config.toml
dataset = "phrases spoken by 400 fixed synthetic voices"
cond_dropout = 0.1
activation = "quick_gelu"
parallel_block = true
beta1 = 0.8
batch_size = 256
Rows from block 11 of a small class-conditioned spectrogram diffusion model, named by matrix and row number. Rows with one number within an expert belong to one neuron, the router's apart. Each number is 128 + 32 x the weight over its row's rms, rounded and kept within 0 to 255. All counts start at 0. Numbers have three digits each. After the name is the row's rms in percent of the matrix's.
Before each expert's rows are labels from the 100 clips, of 14848 (inputs lightly noised), where the router gives the expert most weight on average: "top examples" is what is common among them; "peak on" is the class under the peak. Only what is clearly more common there than usual is listed. The data: phrases spoken by 400 fixed synthetic voices.
# router: router (model.blocks.11.mlp.router.weight, 8x192), inputs 96-143
# up: expert up (model.blocks.11.mlp.up, 8x96x192), inputs 96-143
# down: expert down (model.blocks.11.mlp.down, 8x192x96, transposed), outputs 96-143

# expert 7
top examples: /p/; /k/; clipping; /tʃ/
peak on: /t/
router.7 133:119112132181120043120128084146115154106147123077099116131171122190117139109124131122164055085082100091140148115131146199114167138127148154144072
up.8 092:086143163113150124116160087090062126164143069142075090127095107168131152109152137197114127192177144156125106143142077143147114072128156197087119
down.8 100:124147105103157127139116158166092144104079112116130136127168083122181125139097162132128154164133161113156154131194121119155151139153088083116099
up.9 108:159155075147118154166162127148134194123142131171158096142099125137103078102098196105140084160115158181151222145142117125079108165199128104095120
down.9 126:111112108140121087161098156139120083183134113148103162170142128106187145167130098194143172141138114117114069156071118128124143071104095112145099
up.10 080:121133124146133103165159113148047097134070177059086046167116113156118093136103127139109172159134185117125151147137200148125129110182137149108125
down.10 071:091185135109162126103071169140175165130116084076125151155163158117122162117124132120129140102112050130111108119127146157107113080133084166104120
up.11 103:154082140128156100112126193132158152149068054104126125150115145164136044140130118075147128176140151151135153132070082082128114088089154120142109
down.11 093:107173192142159127129133092099154115179129185140143179129108176130153129208124156159177157079148067142108098190101144112129140075126124131097159
up.12 075:139039109146117183086109113143141109103120182130112086186162182176127128137142157096134096163135205086153115138077100114073147171170102106168136
down.12 078:126153118167098178121077078149133176106121082036090115061116145045133128128137095181106144156148107156144144174136093140131138134115151145126197
up.13 104:072097095133108129138141171157136083151129155114073064157156163121141178138132185087104101134158163119133079155045181090104188191222180161128101
down.13 117:131121079155110163149137083161152129153136054157136162106162144150120148123157098140088107149116111084127081154155131135070094197104089109126131
up.14 103:129094176087149135081096098114118121164129128104126116104114131100063172180148149147125165098184160159083056147104115159139141079148142163106127
down.14 091:110087101160158223122169100167128128125128144153190138070144074105140065102153109089094128163156132101099137103129141112118083098123120160187129
up.15 131:128151132082148095150120117142154117145103086187170186123091060105108169217095153170143176144123151131151100145108113137135197080121158133139139
down.15 126:136157117116110168127157103172153166087095195106155077149128132136110106065178162101125099106105126140127168110175137116125135145088204166109163
up.16 071:075114127116140106101168183092141110123119143074133153124155109147110139122161120120105116096113140135103098141132109114130165194161137161135098
down.16 076:168153111069183233106129129144137097164133143086135111103076146173112046167123130122111103172136126142126114115125137141085073148077152133082139
up.17 089:114175120136132113143127154167113124086147140160126117136115114093094154105157162072114093124072146099168129098171150171116197111180142145127099
down.17 083:127096073103130117120130122120103128090105102094100101189165141148117120097126072092102169155134142149185101148110110091063109146124111104150175
up.18 088:136014111156103113129112105116130099143108113148125142080080159105149150176116095184151114150150087135120066143109111174149190119108182156147126
down.18 095:110111172118046136083155092125178127153048099066164139152078092150084125124146063069120138132085135083155108148193122124174075167111122130131101
up.19 123:167055137106132105160114116126142182135113071169197180121097110150115075165078130119163158150122195146105117160130060099122099133102145101154131
down.19 115:120150145137144203117160164103154111095104190134144106163111113115179130133194119151101055107143152107075140149172135104152143070082163179103164
up.20 062:143161155146167104125175190089086156132163118121131174150140068148074164088151098113152131125131132147142160090150139159173166118140127106118121
down.20 063:134117182100134117084156142137163094188160107127071111139126140129154158129120134145103154196156137091102084108139105086068059057172211075064158
up.21 068:140090131117165125113085148177099099116106205072134096128099158157135021079107132165119174176116094097101138125168102116185141118151168115160124
down.21 072:132159074093180175136095142146169155161151136108140138137134068123140243109116169083125098130160144142101123128059153117145138130133130112119185
up.22 084:094169119055116150097126135131160122112113119173091111153146097070122154130157171141141142156129126128098071131122114143102150075128103198159097
down.22 095:178137158137148151126113135129129125092113141191120134097170099151057094074171136127129088075148160131175207085075121126103145139080153101115139
up.23 097:191063109138104086136095107095151117142109134172255144137091091137152117149134110074115112098111089211134153135118088144137126119057103104140116
down.23 107:180161132139168170100143121140124096091125125090153191133129117051172216148216124171152132135105122065109052133130150137110159094112191216084117
up.24 100:094196082113176122105129098131138103122135102123048128096133081075144149144144158152162119131183123139142102106110163143141152127205099115098084
down.24 087:152066094158121185154143170188120129134093109172161126181121149166152065100116114077067111150122149147125167132151063134099134116063129134180199
up.25 078:117057093113106129125154165085151069110119154124080115139141115096147117127140111088088164107121094077138133125128152109152125119105147129156082
down.25 079:157064142138138090132149135120132162161140116125122145069140162119111167212096149139130119124139132123077173116156076123133145127094093151128122
up.26 078:126131118138176115114123120143038124138125098097117075093045093176172110102154134111077153119148107105096096136166125156145137145129084143171123
down.26 074:074196077137138212131138162129160101143131137105123123150132081110160145184085145157129078126188167166145138139135178141157148121131102110114121
up.27 125:104132103102112135132132102142105105125127118088149083141130119111159147109222114140144113133136143118111087158145136165145151104172115194103088
down.27 108:179119121122097119156102160145125140145118088137132121155180132151128101118075105079110106185147101152160143115116115065129110168125112054163188
up.28 091:135123129080134109117086142118162139133126145112128160193150133114143077178110142056134152143158085124097132140103053052124087167139109155181187
down.28 085:156170107119124142116130055139172132155150142109150182047070064145133208197084182136143123084171103146148100103124140116163141152117163127066144
up.29 112:146133125108102149178114104165097133118093121173174138176115071090181128105121141120096091170110111097104111130190146167140165072094105121133138
down.29 111:136149101066129097164135154116126110108110106108122120149148174140069110147143136117128149110149145181147131146090107132102114196109077129107170
up.30 114:172184164124098137151127131120049120157097149184022140110133152092157143118151111114116128123131138144129119113080134146100123100101166121096138
down.30 098:194127090134131143203151104145113109151074123135110110146089095131151167142110075088189078143117148127159092127129134094097089110175191101164158
up.31 078:081133116172120124195153219124125109178112114059241134142095120163115164141144169124111136114122152068126043122126112163110131177119137088116115
down.31 069:117111111104181206142152138177159120119164112113140120160121096158126123089160138050107131141124136139152101120099108052122128121150082168203110
up.32 072:178059126125158115139195180144162128177113124158129137178097128181137103093139140157133096160120120115131156115130148133117104178033071158217132
down.32 073:098191099149115157125094128151147122082068142112152161123154158159125144157093146178127165134117141169171088163180147144130156073175138128112123
up.33 097:086207079133150096199149187131115106118106123154102129133116151124132140146143145116154077122114104115121088130105092085146197080161139172147104
down.33 102:109134105125156104067112045165109158113143095129106093082134140147101094079092140094140158147130095145144159068135127149131065137174123061105136
up.34 113:167159091132200117153111129144160124121097093166078144119133082074102093126080152090125162145141117141128160095118113122139158134145084075112107
down.34 111:144114164177065166123141104115159135134177160166172131150074146092130112123142126174154151081099113159084131119127101081081133117113123186135155
up.35 116:133074102120162094129154164136105134129076080083164067116175125197125118137141102078139144131086143139078106120099118125132156120150087134164154
down.35 105:119139180098178153120190123102150082131128122093109113112113111095101136133101106159116096070124141140140090123123172156157121134175161109114120
up.36 093:170166084124136114151133079132101099134143120125112195093106119131082150145093169170177132109124093164144104094162162141155114154136097127115125
down.36 075:122145123118144173105157162121090129125062166119188102189109138132163102098119099102035147189167182150150178155135169079088102096134140139143133

# expert 0
top examples: fast speaker; white noise; pink noise
peak on: silence
router.0 088:144183184124114179132119131117126154154146116113105131140057121162145141178100112152100106118062163090118144128107136101152091100135088080122134
up.8 096:093119144173123056159096134192124122118132106097086149094121126135135127177137091216104094177087068125089112155149122110157125124175135170128141
down.8 104:148097121165043119099117088102181116174135158180168163161180121150086126064147103117129183082123169123141131101098136102099097139070178087111170
up.9 086:151167142047141093130110132098106088127108089080166153082161133121163160136121086116145159151150080145147098073133121158152153127140191145132115
down.9 098:078084116119131175133162084165118183109129151141087132111149153142141128110097136152146120098081120096116130202153131063111094141050130151170149
up.10 098:129174176098161137085083183150134162088108126173104175086086165123132116144094097147055101099118136109089090118132145154072098120140074142170110
down.10 109:194131111099100143177116135149173123199174156162175087128115167149123122146153119079157187087192071147152120134164116115089055189162148096119092
up.11 123:121167122119164117090093122097096113178168090096066088124121168148102151090190131095152142129162039123111111112129134073138063113123118127122164
down.11 112:148082115084086142167162112156118128133088120129114164092142137088138101167084073181114132158098182166192155185102144174131184111112135120135082
up.12 094:157100153141140154142097151125179104139138138151150183138187103111142179111153151103153140111083153116181147106092114175152149161124127201110118
down.12 100:096157094161111116151145132117140123145135124159079089161084098158155141145152067124125126091126036152090131148102134071090132103127121175171134
up.13 099:170099111116181118119119154131096052150155151147113086115164131151113145104130133107138045123105058181114059128155101160089140148155117122157137
down.13 111:129250129143172078136092123170122124130101087085150119128123119065125112132156150165121160077095139173041159123064113118112172129133141140138156
up.14 077:074127172085123149139149139178177131098133139179160146095213076128119118110139121141153118121157092152117134115126149102121140128138124190087092
down.14 099:159117118131149104126155171111132102094161153169159110196132102135103117060164126166105020172096078089123106166136125132131122127079140131163116
up.15 078:063097077183133102041112126149143130093124152144114125084117116118106089173097121112126112127069109114116099098149106096188119142147164130170091
down.15 094:149087102152106171091094164099111151096119107131133137128135145164091131158118102086173152112136125112151123102101197208053157065110092110103105
up.16 089:072128128196094116120092133164165139125119120077158121088165150133163104156095149138160126166057118064110130110186163160115133147096126105109130
down.16 095:069098098135167099155124168115101133142199114159094131148124059125102087116167131145168139127127177131126168096154106162133071141141145085169107
up.17 084:139119073144112138133172153150131163119133094101150148091132159134196101114074121168095168135161133112162140150159108152156114147095103142125184
down.17 094:102149126127122098175091078162093137093153145115100146108144143127047117113108125084137095105157106130188089166132164104133160049153138166144122
up.18 086:088147082144090097132100160137173109055149145144112130091136155139161135151127120074146107143097101137122097136127115100137193124131137115141103
down.18 094:143059148117132134098166166082137147171155144140105109143092185161104134129101154113150163116105152152147154124182073186091147082122127093197099
up.19 121:152165100092116138107105076108161113138140144168135118117131114118120129165138187166138122119144057117127136109096084046156106157096105127121221
down.19 100:116107146090186160122173129114143136141142090125164107133181152148141112093110086145106138135153141174113092145101194151140126100081147084185155
up.20 115:092156120152183087138126086174088075110099129104144128115145171118148118176104133086165104121083108105147108136135167096128165086163159101132112
down.20 100:138185091072057135140061144143160147141135110107131139087090114082083153202119072198149099194112096178081115104117143129121114103126164093103168
up.21 084:109108125172142110153096146106161177090126085138133154133113076095128147143170134166157090170185061152116167155145125142154082141137125114125059
down.21 090:129107143141134137138140092125128115135109094133126165096188161159111118148071167096155134145133150149159055136185130127124103114198137144148142
up.22 114:176137183134118138112121068173075126135126149115099081141075169124117076135127154155126202175136148104150128175141063097142061168089094091128198
down.22 100:121130170139140093106098153108145108112161107082147186132138118096123144120181116103097097052179170080129119105162107167116152121191117115112106
up.23 088:107115124098119133137067088087074162122130129154153124110129124078176093091142069075152138116096035125166167141149081078143119170070119133188148
down.23 105:136139120141134112109132156102159075110096106090128180113130139191127151161142131098110089111157182115120131146137170183135126093171173131148149
up.24 091:152125184113134082097084174074089142161134143157120161159106092158121097116165118077102137119089016116135101081143093121062145096110097127107140
down.24 091:163094149109108188199165105098056139149146141149118065117149200135125169199130147159084120171159137151097115127103178145114076150142130108158117
up.25 088:111145135090143143126125089099130145122107110141065242126185120128168118106155177100147069164190038112131190142082158107141118130147141112138131
down.25 092:178110135117095125055111107133100138138075197062200084130122133137079142085101052125139166129132094110146095124111150133098102164152141189170139
up.26 090:132147153097161106145078107117079092131109139137095138131095122092110098047165081084135129109030078097163120111102135093131047099138081169169087
down.26 089:170126140087129139072072079106114133160142071136131107133100105083140157089109173166133115136168125172105096143102124160128125123160111093110133
up.27 093:072125099139077181098124138134176162151152142125097154142177125134083151148165095124117116111129133141093128144095164136125110100103221064131096
down.27 086:112111126137117120135110113104186112089112088122083095095096133158129141069155127124153158176045092113171088145126075143092210128116108161122100
up.28 102:113108135105143145130092097145085071170131124191151133098101103177146119166114118149081139109110094144145152124162102141135119110135141191144117
down.28 097:128172118149142059200165130152112129134120113082172136092122131108135136160152142164198150141121140134145145099156163175160104125170121138105181
up.29 086:123099095105157131134124108164145174131078127160156196105152149129153101106128150134130123104129159152113175111109120155127129135129223088082126
down.29 085:109110076120124088059098174112085096177135114154097139139137153141159143173115171169161145100104095114083100143109150099108061102126149118071104
up.30 089:148128156127133180121149190091143082151108123087102158089107122227065124174113163133111111161094115125150142157152095172139152100079131148116132
down.30 093:175102078100138073164151138141147117111120129102024115140120181060184101092100115104107172157175141129166054109098103100068116156149186133198155
up.31 109:126146085054152096107104062127097064198098140147137116117150085095087116071154158110132080171108116134157169142126121120101159198151103103076185
down.31 107:147201123117088092100135183088129134158159146129099143154163121111108178131116099141140118102119195176151146116072155180143154160080148114121130
up.32 098:089118147156108110175072157139125093123113172187127094122103115122126136083156138119124119094079137128165190115188129110118108116172153098134078
down.32 089:099117098093135182108142118113126148184172120070191190082135114108161136137097190129073117128063176114130103166085141176182105138142151193164119
up.33 096:100142148142112088166104087175125145085144114121158106090115162138146108101153116162108090090079063095156124164105102187105158149160110096153119
down.33 090:140120155138098148094100109100105123125103145153134124110125147161112099129140091136117126183152125177113153125156138161118132123153152108097126
up.34 099:169170180137113066147104142134104123136141060094127130129171133147103124126148146165104182166120043155126068149125107102138048127114202155112125
down.34 102:108149138137114120063095058115131158145099142135110107082144082135146139131134139108087160153123169125179196086184138190020097111115138152184102
up.35 088:101146162117131180100148094086136178110136094134078160143187142119113111143141099091131101109119061128095097159113060154159149096136094080144140
down.35 096:149145064103064128122147155141047158094117188106183098144102117154131102160112150111095145104129086097105114143110039139082123147146087096174069
up.36 086:123078150080164095103102082122080090159144109101098136111132128104112147093156142098139078112152049121214071152132136074078102207130112094153115
down.36 092:130201159118107139125096135155133158139152117090107139124165094117137100127116159195118151098146139182115176150137112180093214128160175181102118

# expert 6
top examples: slow speaker; child-like voice; mains hum
peak on: /n/
router.6 112:085138166174168099161129138129154112120160134167202157173107048109127133190074097100161103079088086101136137118072134067192109142157202096109163
up.8 104:127100123071169115113133108098130143174134140068144123090080132094058094130099103162131120126136107207028171150135128141113102121176172146122139
down.8 129:152154146119110128135098146182112143176118122180150143111093062128177171118074142101095106121092122139140168139116117072157167153123095119124090
up.9 132:148096156132124149107161126109094131123080074124091122138081108170089110106141144151160193149170076158105086133113145089158113098129134151145160
down.9 133:122164093120159112105100140167150126144172160102118127148166157116124166141139123161093147122146133136151205134165091167089079146092112124116091
up.10 102:133153117134121154160062166128083105112147121174128129122114138093137146113134193104120093129108116151097142163160102137116127121148132170177074
down.10 104:155098122117148128111125112112159138153135130071110109139095138142087116098176093097175145119115208087142075110086136123090130155065146157113122
up.11 149:113091112117166090135147106155079102212135113191027166148147123158130127101166129159130144167121148149069172128166101128121104099106160128101180
down.11 176:189164110144080148120110117161135105131144115072113092109182101095138110127126099087111058119137087117181121147115160134159134094146154085184142
up.12 091:104145178146156111174154138122113106163046088123123132134069165176130136148181105149128133176143104139128095142127132193127159092135138148093160
down.12 085:151101089147096119142124195182121127155091100156177086184159156154157135110123147083125140143117187127093171130135149136094120175095082165143172
up.13 075:132130105122114184084157078156103056153108147133139125126111060151113105079103129114149104142130189083144079175132137158132156114195166168142102
down.13 073:182059124110099136125127155092141097184114109104119104123124118172136131106058087117160119141131155124155111158095102147105162144146174097125118
up.14 158:112047094114103135116150119140149099160136141100126120181080101151109140118237134111105165181099100178127146133165130151124142129161166130139114
down.14 150:126128127171119159100078133110146152151187109140119149099131113150118069107107140172144127084157210080121065114118110092166163109145075086197163
up.15 079:127082148075180149071088130136055092128131146110101163056185100131123125099160140186121137098134097160105101131151100121107167151205116209099157
down.15 078:083117117128110106169124111106111160117125106130123114185146148148134120199100137159139174157139151099131126151101105126111065114119103073130117
up.16 097:125096147044170211084113135089143168136147162083157154094117084102128111125134134130097139150136097173041157151092108088124054149136137100103136
down.16 086:137135121130071102104150166166119121169112145187183107067081125195171132176113141121085110111122139135156164124166114080131163155087136128138109
up.17 066:120160095118137095166164071138137055174094091099136091117128135046106162173097130097132121168134094146073136173114097139130129135136139117121144
down.17 062:165090112148169133168099104139113147145154063119148105142135148145171172113096204165124087149129137117116149141160091151153067124125098104144131
up.18 097:152124183108124144086118125106126129152090135134086140154132135159135086148177119133108158139136162135125108135109078145079205097116080147095189
down.18 112:115092100147153155159157187132122143119152079093107079212158146159132129105113078092136134152197149168120133140110128162109063113129102052192118
up.19 123:140078103102150136128125105147125122165119111129097115124110184168112138151209113165130159164119057144120083151143142090156092062140086143108124
down.19 133:102099190109109107087146174115079128094119122132136087160171102101157083064097127156170130110127092139077144122126138118142136199119162053093154
up.20 084:143081106082162150131116116097163153166137155065167153139098107114094093147142142077089148111136082134083141178077083104120109150102101140150153
down.20 071:113148125127043115144107103170116114164118107113082127077113140131142108148088119169161123139085128114134128124138071101138138179089154096103151
up.21 094:160093100106125090086111108092135143185075100137126121135062110140115114189121121152082143172110133173099155108160084150102156136085141137141160
down.21 135:090167143097125130083138120117131147102121169090172169123067090115132157145164148160125163072116135113135133137134157154166147078182184201072119
up.22 072:153122145117207130098119172108090065160122101136050119093183053182139123157131103133125127144120069150107076084149136116125143133188128132131162
down.22 057:119101086105146133205143151083146179156152154163208140172136148145156132148140234121086064161119143179173190173111119160108102093084091096098130
up.23 091:092145136119168103139115133108088113159078105125155128123066163162150162154123139149109156137109100117117097142138102170136103108122172164103139
down.23 072:102120139076142160113143074123102083062128159043113124109134099081099048110141074151163134188131139125148107119130126115149134087150160088143113
up.24 103:179134081137104141135071147099104150105100138193139125146083107067169088144121137100120105209073133150119142112159112153121071128058133138166063
down.24 114:178149153112098029171087151153155156141164090117123140182200128140152215156111193130145176147189107156153162180117122124109123108139100094094125
up.25 091:108158157082111104106095141099136122117097132142136160156117111155087115119150129110072130150073095104114115103162078095138094091118153146109179
down.25 096:089109136160144141075143100127167149096166096132107143104108147181126106173105162174174062121148108127165086074109120142100126155103124124105147
up.26 115:137157130145146127094078129102087137157127089102101072151156127100156152152186113164072129106155162163083100134132126175095130129134131145154127
down.26 104:100091054093121105090120132176132142082090106190106181103107164152102165127090152104161136228113100077149151112160134139127107187142138100149133
up.27 080:151044061123067153121051129100126147114146163145066167117116153083105188157172133088139158134108107153108065176150107148161144134119142130136163
down.27 074:116151117150135110079095139162109144085167075142118118170094123103096128142170171101124087095168147131100121136158150122115086096140122141072184
up.28 079:159133097076164112083111075162143117134068166175125152079092128090108084106143172094110125116104109116057120105132119119118117161114132152171190
down.28 083:083139173104063067096100116060151158144101165145154152119149090106139101164142136169107183143111120130120106180155101153159149111101122124151075
up.29 066:134099147089144214157095134115101104114127126150156104172072138169125144130142167090100154088122110122177054082170134080108133143170089115178137
down.29 068:109169138120067120088127126163074150147137102069094120106070129100150133151148152152070101114125138136127115132110123132132142163160101132057143
up.30 085:134092102115080150126144166111114105115100137119093129135104132118143113095124145120143181166088182161146076131126063136154126144183157095127131
down.30 079:126145107144122142141070078110123121091144158156181129184113114141070109139118093108153120164165110140106079179189121106135132102121171075110201
up.31 142:114118152115131137156091080129107127117100086088130094157130115214132092124107103116146214117190125087130121170170211121153084095140154136149123
down.31 147:078101140132091138093149162147129136184101170164187171108116145070120129137115147109090200155099123143069138093126077109108125148133102125150135
up.32 125:132176160136084106103113154092096174118070128154090150124155181115147027109238150137124168089131125142152168116114122104056125113096157160161071
down.32 127:056112131152085127123113130117132077110134188130114174166092037121106138078073095164115161118128123144154104162125059162167110191131139169191134
up.33 117:125042082102131120119150093178125087164144146130116137188166119082101160134176129182121144118105105158122125131123134068125104127173106109104126
down.33 122:177141146097132117174156114113071121095091126114129112098090127159167110097131152075169086156173120121105106090135177089150131102174158127151132
up.34 133:067102151112192124154120059140135129105121088144082096081171160169112115116187153176105121146107110139097172160136148116119098107097143109078142
down.34 123:144178152082127177112227182167138063129141159115162144076114145138153146135130118136124093110179163104133120123143102107067117156118102112153113
up.35 065:062073156129175140127144122108139154077130165127192164123092153132140088097099146069122139144078074128088118166049134113126072149099171145217092
down.35 063:107141180052094091101146097099070094195119113082092105110139117170104103098120081165086184138098100108116141104156107180114090114150149077116149
up.36 097:122076094079124153136104180123115108157130089117084162099135102163148099101233115128134147167117132158124076180160160170104105084138150129145141
down.36 103:155109162131127018126162145142126163173137129129118126152173106146140189109086183141065201105130102094102150107192102075116083150097079106139145

# expert 2
top examples: quiet level; fast speaker
peak on: silence
router.2 088:168081168147156144103131066139112127079098171145133147114068143137075117154111124166081097184118167146133184134144134104081073162130162182074172
up.8 110:110170097151107135081166092123097124176140069081107157137117084151127120162220154120093072177183096147057155126068127134160148157137085095111129
down.8 109:135101106143119139124179141110147151182137100226132123121089111099077108132128124089103137098162143113121163122159112149133153107083195105092161
up.9 102:151138119089115126175210150104139153193138134117145162158117135138102130192197121137147107177138108128102112103101128165119159135125105095131138
down.9 112:084116128097087106119127129085137113120164135127162102167128081141163118103092104083136100193122088156152158150121118079111080147068176150135125
up.10 076:124165080121172110168079160103112093125054170154159109152116124150113139125225132156175110132075104167144153149146092050087117141187111117138154
down.10 084:140064190064107135188128123134108178163126143080046150134156157114088082102147138114104188171174154103161106145165099136075171161153148138129118
up.11 073:127147131105122137118105101078118125130041144130090082168122094107101162125118083102122128174136168159174082191185098173062189119165162102177125
down.11 081:177146152134116091174145109115085126144101113147137095151093130171098117168152162168106090129082123089114143114121101163065104146140139119137173
up.12 080:104111195143144185180082077103087111132085136111140087105092158109133133075137154153113133186117162109119157194122138104133108144037101123154159
down.12 085:168149155148100143140084140132137102146126064112094131139111161150159137096139088151123155100124138101101199165161101128115235108152126152153134
up.13 080:117141146109151097193095112108124113183064138111146107108120113186159144109074104107141200207123156125115147196088157124076155071083124200109142
down.13 088:112111098116125108085127066079136063157112093139137187112124128105142130121132137119143110087144137076155158152150102134111153105120122116153154
up.14 077:098160079165066184180123196086092113168051159163111126166106092158064172109152159102132160183149134150149180178164136161123149123179114135137137
down.14 076:097132085099153165093111119141112108144118175113085098193143136114118090131095077106131100122119150148153143148092123104052173083145139174137195
up.15 089:174234099101160128163166121121099129161131112115115183157182068151126123125179199106110073109118089148078122092088085106122189118133106106156071
down.15 086:116159092112148119154181122086148119105085131116154100136134125092134102147158143135079061151146163110113173167117187132105128135126108118131177
up.16 106:089132106107178062114042111170114134131079096165124162121147122169126142065161117099117119046079047130129109133136131067142128140126155222209092
down.16 106:090143114100115160153154158132115105096139181101112053141113163141105158166108120196132070195154146128143100141169118066123157119108111101133153
up.17 134:125157085132146135108152077112115133189150072091136171124168135131141103131158169106118085171173104160085189146083116187153163120146102139115091
down.17 112:153117125121059074126150154105153125165107115200132128144097090133099126158132157062085089151128171162136165119134130158100089149078200086163153
up.18 092:126147140106146112157175097140140133202158104150169192192051073176109104175182167097141110178121079138148064154076118144098116122169107082126141
down.18 095:133113102079088066089151142049126140123073115183140138113120099216080125146136147149139100179135096155147177136094150147105156099057162124103101
up.19 096:155092184117136107134091188126118150107108142129166146097186203066122090084137117153162153082101071108146146192106070117135104150117123151120109
down.19 087:110167123165137188155142125124142174175089083148128150095174149174186117127093193109097093170136107153091133117095156190161124121132092127157146
up.20 111:149159102121142173150171088111109176144078069112143159080115122110119089135156153105072106164195153153045117105086138139162130119104123122067128
down.20 110:127123095132075115135128166090148108165138122232141124141111115150132105169132194112122083121166164196130204125094152142114141164096153110116138
up.21 078:148133099076116153159122127119140153115136115134179133136168121132128094095145149156110115175131098198073091108107115159120071107137089094130097
down.21 093:102126169090129102169061159080150113156155093189151099134111121133095151116133136078106081073141144130161166146153163070180140130130157072111117
up.22 153:134191126125156134137181091117093142218142077069138180121154066155129088149209178074144077172173121138116181129101101167129176143163077111122129
down.22 119:098108138064106126125119111071122107184081131169078117117104095160123108130170125106104115145134155151113151114124125153108156100071178101089170
up.23 078:120143143087143115150104124114074112192119110127117097127099163083117075140120165136098145173075115092104160182118143084064097172136099117189142
down.23 079:153094152149085182132124078114090167108096113136125105102184101119093147136139107138151108146130135136107211110139143162074119132138107162116164
up.24 077:093164152162163105109129022094127134163135115140124143129119112143119120110211133128187120088078118108145129118141156208146157144171147125171140
down.24 080:135123121120099148108166141097086082113131133138138086123108142131126175160097151097054082138185157112167157148138138129125108126066112135124084
up.25 124:107103163136079134137065089143165142141084163152140089102135175100157079159116098193104143168189111125134157190162077142102143145079158138088146
down.25 115:162141123128122150107169163166068171176143105091137184090155099107134144160177146108131156074161149136097119049091134184132151078170137098098096
up.26 089:175146092129125126095065101145119153168151154096156129132124094157140125089162126098088071105142153095078126143143142149142152130139139109131113
down.26 100:146216081142188113060117101112128113143128137154167138144155155110118158104193104135148156077140150145130177077154108153142083057171046108090127
up.27 115:119197147062157116148100093103126097179122142135126142152158068137102121145184172093138099174134136123105140135146074175094135086175120075152148
down.27 106:151117167090137145077133094020123149133094138128074122114133139121087138154164089144092088097112152091098158152145123129039175142150166106132171
up.28 080:147094146175112190138124086123099143181180099111122135158145119177122109163072143110096113126181105093118164129082166145124113113149139109121123
down.28 086:117129073103109156112135128103126132094115167109133146095140082078098134112162136055150113098156190147117109053098072126140143125125139126086087
up.29 081:154168098096119130152167142054084105239107145177145138140157053148098085185146132079134121152120172182133143076211153142126138097183097126136178
down.29 089:119120134096066102126144096048139124085116155114185091131119145115106085125164147115130098144145136134147167125130115157064130130118154137105116
up.30 116:142167142121131084121144084103087123121108076103106150193136090147110114107183161149107082146152122141104125164088075195086216132173102102162129
down.30 094:116135141079122112116115130025107100158086156164126116141158106148080067160125137155079122108165145116099190149116118145073127107162144080115183
up.31 090:121171080120166101156154143149092152171138141125122209117120026152099104152148196084129087139179111137144142096133169083092116155141092054171155
down.31 090:104109124109109132127137121058099160174108137156137149153149124125097135174160132114145106118119157072041136168140087154117118135128157132127114
up.32 082:159188148125138128103133118128080135191091092137127157182147081172130074141142200098130110117175082174102191130098165162077176147162105108103080
down.32 085:081113137108105153152137114076106099106120111148132142105154134126115131136094042134074088145119146169114170143111096165128185067158123112101205
up.33 089:094099180109143202144159054114107114145164106093142175169123175109119146120080133130106151148104125178062110086047136155123118128127100132102104
down.33 108:090139120112054109165154175135117134141110150140203097112059090106083113143132163119158075105136141142100129128184168146136113105073119057116134
up.34 109:103084157145100101142094084132147158119077171150157137160153148084103054121123101195138164177167083109133204191128106101136126173102200123125128
down.34 110:169203130158162131120149143120171177168185086125107151141151092101139165133127176112160052101169147155080120081104127167122132104135105090102115
up.35 112:156112155125090118141144086121094124134056145125170132150135152163134062120098115178125200154105123104126159219107133152111172147089194141100120
down.35 098:151163104149156187200173131137151191130137105111074191151132147084153169119151181062088123105152060200150142158062119132149138131161052182096091
up.36 076:140174112089155136215115147135080104139063103118109124189120125134141117120177183080093110178196196154180136193160088147079198170186137084126109
down.36 075:162123154130088104151102112134083092173094181125151119111068149066075099127184139115124100120086165149126117131137100148122126102199126071118154